A small CTC audio transcriber, trained from scratch.
Training: adamw at rate 0.0012, 13600 steps.
Data: trained on Morse code for random letters and digits, with fading, noise and interfering tones, 26041 training examples, 50.1 epochs.
Rows from block 5 of a small CTC audio transcriber, named by matrix and row number. Rows with one number belong to one neuron. Each number is 50 + 15 x the weight over its row's rms, rounded and kept within 0 to 99. All counts start at 0. After the name is the row's rms in percent of the matrix's.
After each neuron's rows are labels from the 100 clips, of 14976, where the neuron reaches its largest size: "responds to" is what is common among them. Only what is clearly more common there than usual is listed. The data: Morse code for random letters and digits, with fading, noise and interfering tones. In brackets: how many of the 100, against the usual share in percent.
# gate: MLP gate (model.blocks.5.mlp.gate.weight, 1280x320), inputs 0-106
# fc1: MLP up (model.blocks.5.mlp.fc1.weight, 1280x320), inputs 0-106
# fc2: MLP down (model.blocks.5.mlp.fc2.weight, 320x1280, transposed), outputs 0-106

gate.164 084:33 44 26 52 60 23 27 66 19 63 49 89 73 30 32 39 54 59 28 27 50 67 47 64 64 31 47 38 58 55 26 25 48 30 60 50 43 41 64 59 45 60 64 55 45 57 50 24 48 53 41 54 47 30 52 46 78 49 41 43 72 37 61 37 39 57 48 69 36 56 42 50 66 32 73 61 47 66 52 66 52 44 32 76 43 45 35 37 46 49 64 64 38 45 39 50 43 49 46 67 71 40 65 67 46 45 64
fc1.164 087:49 52 51 56 50 65 42 38 67 35 48 34 35 80 46 39 46 39 67 55 40 43 39 58 57 54 74 56 37 69 65 55 46 64 42 57 52 37 48 60 50 21 14 49 54 51 59 69 61 58 44 51 45 70 63 38 42 59 65 48 27 50 44 84 51 64 67 25 54 45 75 52 24 65 29 27 57 34 37 40 60 64 73 34 48 44 57 59 54 45 17 48 54 45 62 92 49 44 58 36 39 88 48 49 48 41 33
fc2.164 083:55 70 43 40 84 33 64 47 56 48 49 45 67 67 45 55 29 61 76 70 63 55 54 54 32 44 34 54 31 47 61 63 44 31 36 57 75 31 53 50 72 27 34 31 62 41 44 65 68 34 39 52 54 72 64 28 42 37 60 41 56 57 39 77 50 65 49 58 74 57 61 67 48 34 74 42 45 45 25 62 70 66 51 53 38 45 47 37 48 57 51 23 53 52 61 40 66 34 70 35 67 59 45 55 37 33 37
responds to: speed: slow (65 vs 33.2); reverberation (37 vs 15.3)

gate.146 097:59 71 32 64 22 51 35 57 55 38 65 70 54 54 46 33 71 44 18 56 59 38 64 58 35 46 57 58 71 76 70 39 43 53 62 61 57 76 68 42 57 61 59 32 56 68 66 57 37 76 29 37 63 63 64 74 49 49 50 36 35 17 39 44 47 40 44 39 43 41 52 56 32 74 52 61 74 56 60 75 50 45 17 51 61 71 61 72 13 53 64 43 53 65 73 59 45 43 60 40 56 54 43 52 36 60 55
fc1.146 104:42 70 55 49 49 30 16 59 60 42 71 34 39 52 51 38 68 39 46 56 32 44 64 36 48 37 53 53 61 62 62 57 40 55 65 37 52 59 69 52 68 61 53 19 73 59 75 54 47 80 40 56 41 76 65 58 37 36 51 31 26 06 43 34 61 34 36 29 44 31 54 58 25 63 48 62 53 45 53 71 67 39 66 44 62 51 59 55 14 56 56 44 55 49 38 42 57 34 63 63 56 47 52 63 63 36 63
fc2.146 097:51 39 62 59 59 59 47 47 63 22 66 52 49 57 41 40 31 52 68 38 30 43 38 60 54 32 55 39 29 63 44 53 21 49 34 40 36 55 53 40 61 67 45 80 61 61 45 47 54 61 25 28 53 37 70 69 32 27 54 38 57 57 50 52 42 81 75 53 78 53 63 26 61 28 38 52 60 44 58 48 74 41 49 42 51 73 54 41 19 56 58 42 35 64 60 52 34 38 68 28 56 33 44 58 40 25 62
responds to: reverberation (97 vs 15.3); speed: fast (69 vs 33.7)

gate.766 091:59 55 33 55 56 57 57 80 17 56 70 28 47 55 30 73 43 82 44 64 38 36 69 22 50 49 55 75 77 53 48 58 66 35 63 62 58 69 78 60 35 66 56 63 14 38 32 52 54 34 66 27 32 67 44 53 41 39 67 93 66 45 08 58 25 41 60 25 48 71 43 29 79 71 48 63 35 71 60 53 40 82 68 65 42 91 52 59 41 54 57 24 45 73 50 66 34 54 59 59 42 40 33 54 58 60 64
fc1.766 090:57 39 54 37 59 61 67 52 36 38 40 46 46 51 41 45 61 45 51 69 43 41 26 80 24 29 64 52 53 56 45 47 75 49 79 40 40 96 67 52 42 52 68 46 41 39 62 51 44 44 46 56 70 52 76 51 55 64 31 68 61 49 43 63 38 45 61 24 37 44 45 30 48 64 55 60 44 57 70 55 57 59 38 28 68 58 55 56 82 47 63 48 42 55 49 35 50 55 58 29 47 44 60 24 42 37 25
fc2.766 096:46 66 67 45 72 29 29 59 36 48 62 65 69 77 39 60 37 42 63 74 40 52 51 39 46 43 28 59 35 31 67 68 53 56 51 21 57 59 71 65 55 43 24 28 52 67 47 41 34 28 44 60 39 86 46 51 53 48 33 65 75 62 66 31 65 42 50 65 54 70 46 68 55 60 60 50 50 68 39 74 31 44 35 43 58 68 46 40 64 52 50 58 31 61 25 20 27 51 26 48 75 46 40 58 59 57 58
responds to: speed: slow (82 vs 33.2); the character "c" (63 vs 12); first character: c (25 vs 2.8)

gate.423 102:56 52 53 64 66 47 53 52 49 38 68 42 69 97 36 98 08 51 48 50 47 41 47 60 52 28 60 33 74 67 34 77 70 52 83 67 58 54 48 67 54 38 53 49 64 60 66 46 63 35 63 59 26 32 39 44 45 60 35 63 67 68 41 49 74 29 82 78 53 37 63 41 39 24 67 44 30 49 67 50 44 70 48 75 33 79 36 60 53 84 60 49 28 50 34 41 39 53 59 36 71 38 52 31 71 49 49
fc1.423 098:41 23 44 67 45 47 45 69 57 54 63 76 53 26 45 40 69 58 57 20 54 25 69 72 36 61 63 46 25 18 74 51 68 32 42 48 40 48 57 35 70 33 40 56 43 83 59 53 44 78 37 38 56 38 28 55 77 37 49 68 43 55 50 49 10 52 43 51 38 46 63 47 58 55 39 66 55 57 57 11 61 54 76 60 51 44 50 44 39 72 72 56 55 62 60 29 64 75 72 20 55 64 56 44 26 32 53
fc2.423 111:97 75 36 41 42 37 48 55 48 57 61 42 51 45 31 54 21 44 52 51 57 29 46 44 49 68 57 74 52 51 74 49 48 39 46 35 46 54 71 76 56 69 58 43 10 27 32 60 48 47 45 67 54 68 51 52 49 70 33 45 42 31 60 49 75 64 63 41 70 59 47 42 43 58 47 58 71 60 50 69 59 63 63 44 41 28 17 26 61 30 58 64 37 27 68 51 37 77 52 56 54 25 73 48 70 56 53
responds to: the character "s" (43 vs 12.7); the character "d" (32 vs 12.7); first character: s (30 vs 2.5)

gate.23 084:10 27 34 65 65 58 60 64 54 61 54 84 63 30 51 29 59 59 57 30 67 51 53 60 42 25 88 56 45 61 32 13 37 30 54 71 55 41 35 33 52 57 50 67 78 31 58 41 64 55 50 45 54 37 47 66 71 52 42 30 61 57 59 23 15 65 58 54 36 56 64 40 63 43 54 71 41 62 64 68 43 39 32 69 50 33 50 41 55 58 54 58 39 62 56 51 62 54 28 48 59 51 83 25 38 42 33
fc1.23 084:74 70 36 38 28 34 47 35 49 15 60 48 37 66 58 65 47 48 75 41 17 44 46 40 72 69 26 57 51 47 58 73 58 70 48 43 57 53 55 71 63 47 35 32 52 57 67 45 44 41 55 39 23 49 48 37 31 49 52 62 38 36 28 78 60 38 65 52 60 42 38 56 37 74 29 53 54 33 33 33 65 50 77 43 45 57 50 63 54 44 26 29 59 46 59 72 33 50 61 46 29 74 38 70 52 46 78
fc2.23 085:45 42 40 46 73 57 65 30 50 52 52 45 77 40 52 29 36 56 59 57 46 39 55 46 38 53 49 66 28 55 62 72 32 22 34 63 47 46 67 44 59 55 34 29 61 44 70 72 67 56 49 25 08 42 50 37 41 32 25 31 45 71 40 46 54 66 54 39 94 45 55 51 48 59 60 59 28 32 61 60 87 67 57 25 50 58 48 42 50 52 32 36 50 39 51 30 62 60 52 30 57 68 56 56 38 44 37
responds to: reverberation (46 vs 15.3)

gate.448 090:59 52 52 74 13 65 75 69 59 52 97 67 37 45 32 23 42 43 42 28 54 60 91 55 48 56 44 37 67 21 38 65 41 14 45 46 89 38 36 34 57 46 43 72 37 88 63 45 26 51 64 52 44 47 64 63 75 56 61 31 58 51 39 43 29 66 38 61 34 22 39 58 59 43 49 53 67 59 73 59 67 43 43 58 52 53 31 58 40 71 67 52 31 56 57 80 40 54 59 36 70 51 37 59 67 42 38
fc1.448 084:65 31 48 33 44 47 59 62 50 45 24 24 63 49 49 55 50 61 33 61 45 43 49 45 70 50 57 57 17 60 67 77 41 75 27 47 63 67 51 32 31 57 65 78 60 15 33 51 54 47 57 55 45 46 49 61 56 54 52 53 54 41 49 38 56 58 54 39 67 66 43 70 84 59 44 34 67 59 64 36 23 69 45 49 60 24 43 49 44 72 47 67 47 28 48 57 65 48 30 50 50 24 39 40 58 43 83
fc2.448 085:44 61 56 40 33 20 50 71 49 41 58 64 18 66 64 31 30 67 47 66 57 59 77 63 57 53 36 60 35 38 35 60 55 49 56 41 23 49 72 64 56 53 31 47 54 39 52 60 51 28 76 67 35 67 53 61 63 75 57 67 58 35 31 63 61 59 28 37 49 76 52 44 49 72 63 60 27 56 42 42 50 77 42 66 56 52 64 70 28 60 45 48 49 45 42 59 46 57 58 47 65 52 51 33 42 51 61
responds to: the character "s" (66 vs 12.7); speed: slow (65 vs 33.2)

gate.475 098:54 55 44 44 67 63 64 55 13 31 46 49 60 49 61 51 51 64 38 28 64 46 52 32 44 66 56 53 41 44 37 60 40 53 50 48 65 33 53 61 31 61 40 44 00 64 43 59 45 54 37 37 47 42 59 66 17 55 70 74 47 47 00 49 21 23 38 80 66 44 50 37 50 66 37 41 21 69 64 75 76 69 39 56 48 90 57 58 42 54 39 30 43 82 51 71 40 29 33 41 67 56 39 46 53 50 30
fc1.475 095:95 89 55 64 25 50 65 42 58 55 54 40 57 36 34 41 65 34 79 65 76 56 61 53 50 49 32 59 61 53 39 55 46 44 53 52 46 42 36 44 41 84 31 47 55 32 60 41 60 53 56 70 65 38 56 38 65 38 45 42 39 25 67 57 58 43 41 27 59 50 39 52 39 29 48 73 54 61 66 47 38 57 41 46 40 51 52 66 51 55 50 44 51 37 63 30 58 49 36 43 42 22 28 74 72 37 68
fc2.475 094:56 63 64 49 47 54 58 51 43 38 70 48 73 49 71 58 78 48 59 51 60 51 48 68 37 62 22 30 39 39 50 54 33 50 67 37 41 34 51 42 35 48 43 63 59 49 30 43 57 31 07 45 42 56 85 69 77 20 78 57 66 70 41 63 38 45 36 52 10 79 32 51 37 41 38 57 55 58 70 33 61 36 37 24 49 69 63 34 53 47 36 57 72 42 61 50 38 32 18 34 60 41 32 33 48 47 27
responds to: speed: slow (99 vs 33.2)

gate.688 125:45 49 54 42 78 40 48 33 48 57 67 47 60 67 55 28 25 75 30 45 51 65 45 79 59 48 48 39 32 52 40 81 56 39 46 51 51 61 19 55 58 33 68 77 51 71 38 56 66 15 56 66 52 48 34 50 43 57 66 71 39 79 57 36 45 78 68 72 76 40 43 47 25 50 44 49 52 29 43 15 66 52 46 89 54 37 56 52 76 60 60 65 60 49 33 47 51 29 63 50 38 49 59 61 38 56 44
fc1.688 122:27 58 71 41 35 60 60 46 75 72 48 43 54 52 44 15 20 48 42 49 56 47 50 76 39 48 52 35 44 40 57 53 63 44 72 16 57 72 52 47 58 76 42 46 29 32 39 59 43 47 62 50 47 50 54 49 70 34 58 40 40 54 68 33 57 58 37 66 58 29 62 28 59 60 42 56 38 45 59 31 47 49 34 59 69 34 59 31 37 39 88 50 62 48 40 44 28 33 68 36 38 38 56 51 49 40 27
fc2.688 125:69 46 65 43 53 51 56 67 30 16 58 23 18 45 36 45 51 64 75 35 50 57 54 72 34 61 18 37 37 72 65 76 33 21 61 47 39 33 60 38 73 34 49 24 52 26 30 53 54 43 27 59 42 39 37 48 62 50 52 28 55 08 50 55 53 55 35 66 56 35 71 58 33 43 68 41 37 51 30 46 49 63 46 76 35 57 46 46 42 68 73 65 48 40 71 65 55 63 62 00 55 60 45 50 43 45 33
responds to: the character "7" (99 vs 12.4); speed: slow (65 vs 33.2)

gate.556 101:57 53 40 79 32 51 68 34 52 49 83 46 36 57 32 56 45 68 44 56 51 68 60 78 30 67 48 33 49 55 47 60 69 36 58 43 53 44 40 88 44 34 41 56 47 48 50 40 54 11 51 63 34 50 37 53 42 47 64 37 40 41 53 58 37 69 47 84 52 48 76 47 17 59 44 50 57 55 61 17 35 47 37 42 46 69 49 39 36 70 72 59 23 32 34 64 25 52 40 55 52 43 58 67 64 35 34
fc1.556 104:44 40 58 53 26 52 72 34 49 66 68 23 34 70 29 50 63 83 29 65 53 53 56 62 39 61 46 30 24 34 41 77 74 54 46 43 58 41 49 37 35 40 47 55 47 51 31 63 51 24 52 72 47 49 58 48 42 50 56 51 46 51 55 69 41 67 75 67 62 53 73 59 32 60 22 43 52 51 44 59 28 35 29 32 54 72 54 33 41 50 40 51 23 45 12 58 58 55 30 58 46 63 52 73 44 47 22
fc2.556 100:66 57 68 49 62 53 46 52 59 32 47 52 45 50 31 46 36 43 59 49 38 59 58 79 48 25 28 36 37 68 52 67 64 50 54 35 39 27 33 19 57 36 43 34 59 23 36 62 70 03 41 46 38 45 43 37 29 56 50 80 82 23 54 76 58 39 43 99 55 32 40 77 10 69 56 37 38 64 44 75 50 45 58 70 46 59 55 57 59 46 49 49 27 60 24 54 50 27 33 31 51 49 49 52 57 22 53
responds to: the character "7" (100 vs 12.4)

gate.7 117:64 35 45 70 54 48 25 60 57 66 69 37 60 68 30 55 14 56 48 62 49 46 53 59 24 36 41 35 69 69 35 59 50 47 39 44 32 52 47 51 45 55 53 37 58 65 53 46 54 34 55 54 37 65 37 65 60 51 56 34 52 45 43 34 64 57 36 92 54 37 56 36 31 66 44 56 41 56 68 00 36 59 39 75 66 48 55 71 62 58 66 37 56 35 39 42 39 38 65 66 50 42 71 68 41 31 48
fc1.7 116:54 29 43 50 61 73 48 87 49 33 38 77 62 37 74 43 51 52 57 34 73 53 58 50 39 60 33 24 70 63 47 32 36 55 43 51 22 57 52 73 50 85 43 52 70 50 67 46 60 84 43 24 58 45 30 71 47 59 24 31 62 19 55 56 42 49 43 54 39 66 55 40 48 49 45 47 46 56 43 43 59 72 46 45 46 49 61 53 49 19 54 27 77 46 62 44 47 52 47 66 53 46 52 81 23 46 57
fc2.7 115:44 47 39 29 25 48 37 56 29 45 49 36 54 62 47 36 75 40 54 58 62 45 51 11 60 39 38 43 52 51 51 41 38 37 57 59 63 78 58 66 36 54 16 55 47 59 62 26 38 97 63 59 73 56 63 60 73 46 52 39 47 72 64 37 43 56 55 30 65 66 50 00 87 25 50 45 47 47 37 11 50 43 42 38 57 52 60 44 52 76 48 31 75 60 59 34 42 61 67 69 65 30 52 21 38 79 53
responds to: the character "7" (78 vs 12.4); speed: fast (60 vs 33.7)

gate.442 103:63 64 26 46 45 51 66 52 68 57 47 90 66 60 35 52 19 31 61 43 35 34 47 62 27 73 64 44 31 71 51 45 74 61 74 43 65 65 59 67 25 49 34 49 41 20 54 31 41 45 60 36 60 32 48 58 36 53 41 54 45 38 46 29 44 43 64 61 68 47 64 55 44 55 67 55 41 37 60 25 47 62 28 22 22 55 35 70 35 58 68 60 39 57 49 40 48 74 42 49 45 41 51 45 49 66 47
fc1.442 105:32 39 64 64 42 53 42 53 25 30 62 33 31 55 58 49 76 86 48 40 56 58 49 29 66 23 17 65 73 34 43 63 26 38 35 63 45 29 41 40 77 58 67 56 39 68 38 45 39 45 45 62 48 57 78 29 66 46 62 58 65 72 39 63 56 65 30 54 32 68 41 53 50 42 45 48 38 77 46 66 64 38 76 90 45 57 45 47 76 50 21 41 70 53 57 76 43 24 71 36 62 59 61 38 61 31 31
fc2.442 099:67 59 86 36 57 40 59 66 56 49 35 68 71 26 55 40 57 67 66 70 97 51 48 66 55 48 53 54 63 56 36 42 56 66 57 51 41 55 51 42 57 46 55 45 50 36 54 27 54 50 52 62 60 40 36 67 49 64 43 64 44 63 37 73 40 29 68 60 57 46 61 34 16 36 56 54 72 46 42 52 29 69 60 55 33 64 56 44 32 37 60 40 64 60 55 39 51 47 31 64 39 50 73 44 32 52 51
responds to: speed: slow (95 vs 33.2); the character "9" (37 vs 11.3); the character "0" (36 vs 10.7)

gate.352 099:34 49 72 43 70 72 83 43 44 58 46 16 52 45 52 48 45 31 60 53 74 29 31 50 58 45 59 65 43 37 33 80 49 62 62 47 45 45 37 65 35 78 45 41 25 33 24 66 34 63 67 50 46 49 45 71 34 48 65 54 66 68 50 43 72 74 53 51 80 54 49 46 52 23 19 68 30 51 39 53 40 63 70 42 60 61 45 49 70 44 47 26 48 64 50 74 00 20 65 58 49 55 46 86 61 56 54
fc1.352 108:41 59 68 68 46 62 47 56 64 29 64 53 22 38 61 72 37 10 43 49 61 52 21 42 58 39 30 32 38 44 54 29 40 48 56 33 56 51 18 86 56 49 55 68 59 33 68 31 27 62 69 52 57 54 68 22 63 66 63 50 49 12 35 51 34 55 45 44 23 74 31 64 54 36 54 58 47 40 61 37 71 46 69 45 39 63 63 59 71 52 21 55 83 67 49 48 70 58 57 18 32 50 44 28 38 59 49
fc2.352 107:43 37 48 54 34 54 48 58 44 37 61 52 86 37 70 52 69 40 49 24 60 59 65 81 55 48 30 40 46 75 73 51 33 30 30 51 49 52 51 21 60 36 48 57 53 39 40 48 56 66 31 52 75 51 49 66 73 67 87 70 41 71 50 40 24 49 47 19 39 63 30 53 61 51 30 69 49 41 41 54 65 34 65 35 47 14 60 23 53 51 40 76 61 32 35 71 51 68 24 49 64 61 36 60 66 48 60
responds to: the character "s" (68 vs 12.7); first character: s (62 vs 2.5)

gate.645 115:49 58 51 57 61 37 66 34 54 65 57 52 74 48 15 47 07 61 63 48 71 60 57 60 28 59 27 28 61 55 41 50 60 43 50 39 61 57 23 58 58 41 28 80 60 49 46 46 61 12 52 61 41 64 57 63 41 38 53 65 68 55 54 48 41 63 57 80 57 26 64 47 33 54 41 66 48 55 61 36 34 64 27 60 64 47 55 50 40 82 62 72 32 42 52 80 35 36 40 38 50 58 63 53 53 50 42
fc1.645 127:38 57 38 43 64 70 44 69 28 36 49 64 45 47 57 61 75 49 52 42 59 57 51 21 75 58 69 77 59 60 47 49 24 58 32 83 44 24 50 62 34 39 72 55 49 54 58 36 49 64 50 36 44 28 34 33 38 64 46 58 50 49 44 45 43 35 73 35 46 59 42 57 75 33 77 46 40 56 43 60 66 51 73 54 28 53 30 50 60 39 37 44 47 67 54 46 74 74 51 76 69 68 46 28 60 47 52
fc2.645 115:53 45 32 53 36 63 49 32 62 82 43 65 57 58 56 56 67 48 40 54 35 24 47 23 58 52 69 54 84 28 56 18 40 30 40 47 58 90 54 63 43 57 47 75 53 71 82 24 22 99 65 49 53 62 55 56 53 38 49 51 44 96 51 19 49 56 60 21 40 68 61 19 72 52 54 57 63 51 50 24 40 43 35 44 57 49 53 43 54 69 56 33 66 55 37 40 47 51 40 90 58 46 50 45 50 91 55
responds to: the character "7" (100 vs 12.4); speed: medium (70 vs 33.2)

gate.278 096:76 64 63 49 39 70 43 34 62 81 49 42 50 35 57 58 50 36 67 54 52 55 51 67 62 74 54 33 46 32 41 43 57 75 46 62 56 47 32 38 47 55 53 56 47 43 59 44 50 49 47 60 70 45 15 38 39 55 51 22 65 61 49 44 89 62 71 92 39 12 12 78 48 35 38 89 40 52 39 82 47 67 31 38 68 54 44 37 40 51 68 45 36 47 53 64 37 42 55 57 62 42 35 78 73 48 43
fc1.278 103:59 69 56 50 25 51 53 46 43 29 69 17 69 30 34 54 72 26 54 52 24 34 41 64 46 49 44 53 71 59 45 28 53 67 51 52 37 65 56 54 48 47 46 74 64 18 59 75 42 66 77 59 72 52 39 34 66 50 39 58 55 24 36 83 70 46 55 24 34 50 28 59 38 73 40 46 35 41 49 66 59 42 45 14 32 27 54 71 44 35 30 31 43 56 58 87 48 29 35 17 43 62 44 54 45 38 54
fc2.278 101:38 53 60 41 24 47 46 92 66 34 38 51 46 43 61 65 72 54 64 65 45 37 47 52 46 31 50 17 58 58 56 29 32 60 83 41 54 52 60 60 40 57 41 66 34 34 53 47 77 43 59 54 59 34 38 42 68 76 61 59 20 35 69 31 71 59 57 62 45 62 67 31 37 50 39 34 60 60 46 37 32 37 72 42 69 46 63 62 57 34 58 42 68 83 76 45 50 51 55 65 51 68 39 46 39 50 49
responds to: the character "a" (60 vs 13.4); first character: a (53 vs 2.8); reverberation (41 vs 15.3)

gate.757 091:63 50 58 60 41 67 49 72 38 54 51 62 69 37 46 54 62 11 45 37 45 43 53 64 57 48 62 37 47 44 23 43 46 45 76 43 43 35 33 57 18 68 75 54 27 49 47 55 40 69 58 58 43 00 57 51 77 58 57 42 45 45 31 31 53 61 45 45 57 40 36 45 23 46 73 18 68 51 57 80 30 45 56 46 33 44 40 53 67 66 66 65 42 44 22 48 33 58 45 44 63 47 45 65 53 49 46
fc1.757 091:47 64 45 69 42 48 35 44 67 42 58 31 25 74 38 49 47 80 53 56 79 70 60 38 55 41 44 58 68 47 69 79 49 44 56 58 55 50 58 64 77 50 17 55 69 69 63 51 55 55 59 47 65 78 43 46 37 43 31 48 75 36 68 49 51 37 37 55 37 53 58 58 68 39 23 93 37 60 59 23 76 57 57 55 58 61 45 72 22 41 43 34 57 68 68 44 62 41 68 67 53 49 58 29 53 40 40
fc2.757 081:77 54 44 43 76 38 45 73 76 66 74 45 52 59 35 32 54 59 46 45 96 40 44 67 45 47 59 37 45 55 42 46 27 39 38 43 20 46 48 28 54 47 47 61 47 26 46 46 55 50 63 37 37 55 76 91 31 46 38 73 37 64 51 53 35 38 92 78 60 34 44 40 21 45 69 45 56 55 53 44 69 61 38 65 03 39 55 33 34 63 57 71 44 39 60 41 44 65 35 70 48 72 56 39 26 33 61
responds to: the character "7" (61 vs 12.4)

gate.113 103:83 58 39 76 53 24 59 46 46 46 71 56 42 69 40 54 34 49 42 71 37 45 38 47 41 49 70 47 29 46 38 65 55 62 59 67 60 38 60 76 35 44 90 51 49 65 40 39 57 40 61 73 49 42 30 60 21 57 54 71 39 44 46 26 83 41 74 55 68 60 23 80 62 21 48 57 49 29 39 44 60 66 50 58 60 65 29 53 30 50 71 45 47 58 47 33 18 50 61 67 62 31 51 81 63 34 47
fc1.113 109:38 52 44 66 48 65 44 57 48 30 50 63 29 64 53 57 49 49 26 60 46 61 65 39 32 66 55 40 45 71 51 38 59 65 65 62 39 38 47 68 52 27 75 46 42 76 24 29 53 52 50 68 51 46 32 38 45 49 39 59 57 44 48 31 41 44 87 50 67 51 45 66 51 11 77 50 43 52 25 28 43 66 45 68 63 52 32 22 42 61 75 67 30 29 24 31 15 20 81 80 84 41 58 38 67 24 35
fc2.113 107:47 35 56 58 66 64 58 31 38 54 40 52 30 36 47 47 65 55 56 49 48 40 76 55 38 47 49 43 52 56 55 38 53 47 44 41 45 51 29 50 47 56 55 44 80 90 56 63 43 68 40 46 40 21 58 41 27 27 51 60 62 53 44 30 37 42 47 37 58 46 41 40 68 32 39 56 64 37 74 48 35 51 32 22 54 39 45 38 59 63 35 41 58 60 32 66 39 71 54 47 36 49 58 72 32 60 30
responds to: reverberation (70 vs 15.3); pink noise (42 vs 20.6)

gate.305 119:55 39 39 61 71 45 28 54 43 81 80 39 61 69 57 69 21 57 62 72 30 32 43 47 40 57 40 62 70 61 55 59 49 38 45 58 52 46 55 46 45 42 49 32 27 60 46 54 64 37 48 42 04 41 45 51 71 33 69 33 58 64 28 47 64 49 38 37 59 28 55 39 64 52 47 38 46 57 59 40 35 25 50 63 26 64 47 45 76 75 55 57 31 64 58 70 38 59 53 46 52 49 45 49 36 48 54
fc1.305 124:79 51 55 57 64 30 23 56 40 70 67 33 61 50 37 52 37 58 62 65 24 39 45 56 33 36 37 52 69 46 58 65 63 44 60 34 30 48 57 47 65 40 47 38 30 65 48 64 29 43 51 48 16 65 53 56 77 34 80 46 38 71 38 43 60 52 51 56 47 47 43 42 56 70 35 56 62 38 58 29 39 21 61 58 32 48 65 41 83 65 68 49 51 60 44 50 61 51 58 42 35 36 27 61 45 46 40
fc2.305 116:74 61 87 59 56 26 58 77 50 49 57 65 62 37 62 52 40 59 60 78 32 29 45 48 50 59 42 65 67 42 56 55 65 32 77 30 49 40 66 88 62 59 59 56 33 47 27 72 63 47 42 63 33 51 57 71 57 85 45 57 46 20 47 29 66 39 46 50 65 61 36 44 39 42 63 75 33 52 62 47 34 56 61 34 55 48 45 59 67 32 59 97 68 39 37 53 43 35 35 32 48 45 50 52 70 37 44
responds to: the character "7" (78 vs 12.4); fading (66 vs 30); speed: medium (63 vs 33.2)

gate.8 096:29 40 43 39 71 61 53 54 69 65 56 38 63 92 35 52 48 91 52 68 56 51 46 61 48 55 48 51 61 24 52 47 57 47 74 44 45 71 42 38 34 40 57 52 12 46 30 49 25 46 41 59 42 55 41 52 44 67 58 50 47 60 48 52 69 48 25 56 76 52 21 40 73 77 41 34 63 54 63 34 45 40 45 66 96 20 46 61 66 48 61 46 24 51 51 54 07 11 20 49 57 46 65 36 70 36 32
fc1.8 094:57 27 13 43 41 49 43 49 37 60 61 80 53 24 40 29 52 50 46 55 69 53 56 45 29 65 63 53 57 88 30 24 50 46 36 43 28 57 56 42 42 72 47 50 58 57 38 19 77 57 21 53 57 39 38 38 25 43 50 52 46 54 60 46 13 44 61 25 49 47 57 48 72 57 61 44 21 60 58 57 55 62 29 52 35 16 36 48 33 53 51 62 51 34 43 67 62 70 53 54 57 59 38 57 43 46 66
fc2.8 094:52 39 49 51 40 53 41 37 56 66 48 58 35 74 55 61 57 47 13 50 39 59 56 47 69 29 45 35 40 19 37 49 54 81 41 66 55 50 38 33 33 45 93 77 46 60 35 76 56 29 73 24 44 52 40 59 28 67 61 51 45 60 46 37 57 31 50 51 20 54 20 41 62 56 14 22 57 58 57 39 51 58 76 62 65 35 59 52 62 24 46 53 46 72 32 60 73 25 55 66 39 32 45 36 36 46 50
responds to: the character "7" (60 vs 12.4)

gate.88 095:62 32 22 47 28 62 56 45 55 72 61 71 80 57 35 54 27 40 64 51 39 39 53 57 50 67 83 16 37 51 59 45 43 42 58 62 71 55 52 69 35 58 30 39 45 53 57 40 23 45 61 46 37 44 52 55 74 44 79 41 20 31 35 52 46 52 58 33 64 41 56 49 82 44 57 47 63 29 46 54 46 57 31 23 45 67 56 45 46 49 70 56 36 44 57 60 39 64 47 67 35 60 69 69 35 52 52
fc1.88 085:58 67 58 48 63 46 49 49 62 66 86 79 55 47 28 45 36 37 59 43 57 40 58 67 51 64 64 36 39 74 57 57 61 58 63 40 47 48 38 50 54 50 40 47 47 53 58 28 32 48 76 56 44 37 37 47 69 25 76 36 24 34 60 46 36 47 61 47 51 47 67 62 84 52 68 57 36 48 59 18 74 51 51 25 31 37 42 54 36 31 97 53 51 72 41 35 46 77 52 51 48 42 25 64 53 32 37
fc2.88 080:03 33 08 59 49 34 39 46 42 46 47 34 52 39 40 43 44 46 25 53 06 38 51 26 60 48 57 51 49 49 63 50 54 40 43 60 60 75 59 64 41 57 45 75 63 60 55 73 45 77 78 29 43 56 47 48 62 37 59 42 67 38 67 17 65 49 23 23 58 48 61 55 49 41 49 50 48 48 65 44 62 42 65 30 43 26 28 38 65 55 43 58 44 57 39 60 54 43 92 46 73 22 40 39 56 38 61
responds to: speed: slow (68 vs 33.2)

gate.484 117:67 51 62 73 21 66 58 38 47 61 65 42 71 34 45 33 72 41 62 35 80 55 66 50 45 76 48 28 50 52 44 48 49 69 49 41 59 66 17 46 44 49 33 59 73 63 76 64 50 52 47 53 74 63 31 50 23 34 55 45 78 51 61 66 46 54 74 76 43 51 48 55 51 68 41 68 34 61 65 44 52 48 47 69 50 45 58 62 40 33 67 45 58 24 44 59 51 45 78 52 58 38 21 64 44 40 40
fc1.484 111:54 50 08 58 71 39 57 41 40 49 20 98 41 46 46 50 32 48 55 41 29 45 33 57 49 75 55 53 39 51 75 46 38 73 70 43 37 63 74 40 60 20 62 57 67 28 52 22 26 46 51 07 47 38 45 47 43 56 64 57 51 51 53 48 54 62 57 68 44 73 55 57 82 54 35 56 83 50 68 55 52 46 52 36 49 40 26 54 63 28 49 47 63 66 66 49 42 74 44 20 57 51 44 40 49 44 35
fc2.484 118:39 56 09 49 41 58 60 26 50 57 64 27 42 53 71 57 42 55 32 20 34 41 59 52 46 56 60 65 64 51 59 55 54 38 38 42 52 69 68 49 63 57 47 53 43 56 44 46 13 71 71 80 48 41 42 40 23 63 92 43 67 47 52 33 38 59 67 16 54 79 49 80 69 50 52 75 53 60 55 47 73 47 24 42 49 26 62 64 42 76 43 39 69 38 60 64 51 35 60 55 61 36 27 61 68 62 77
responds to: the character "a" (46 vs 13.4); first character: a (42 vs 2.8); the character "u" (41 vs 12.5); first character: u (27 vs 2.9)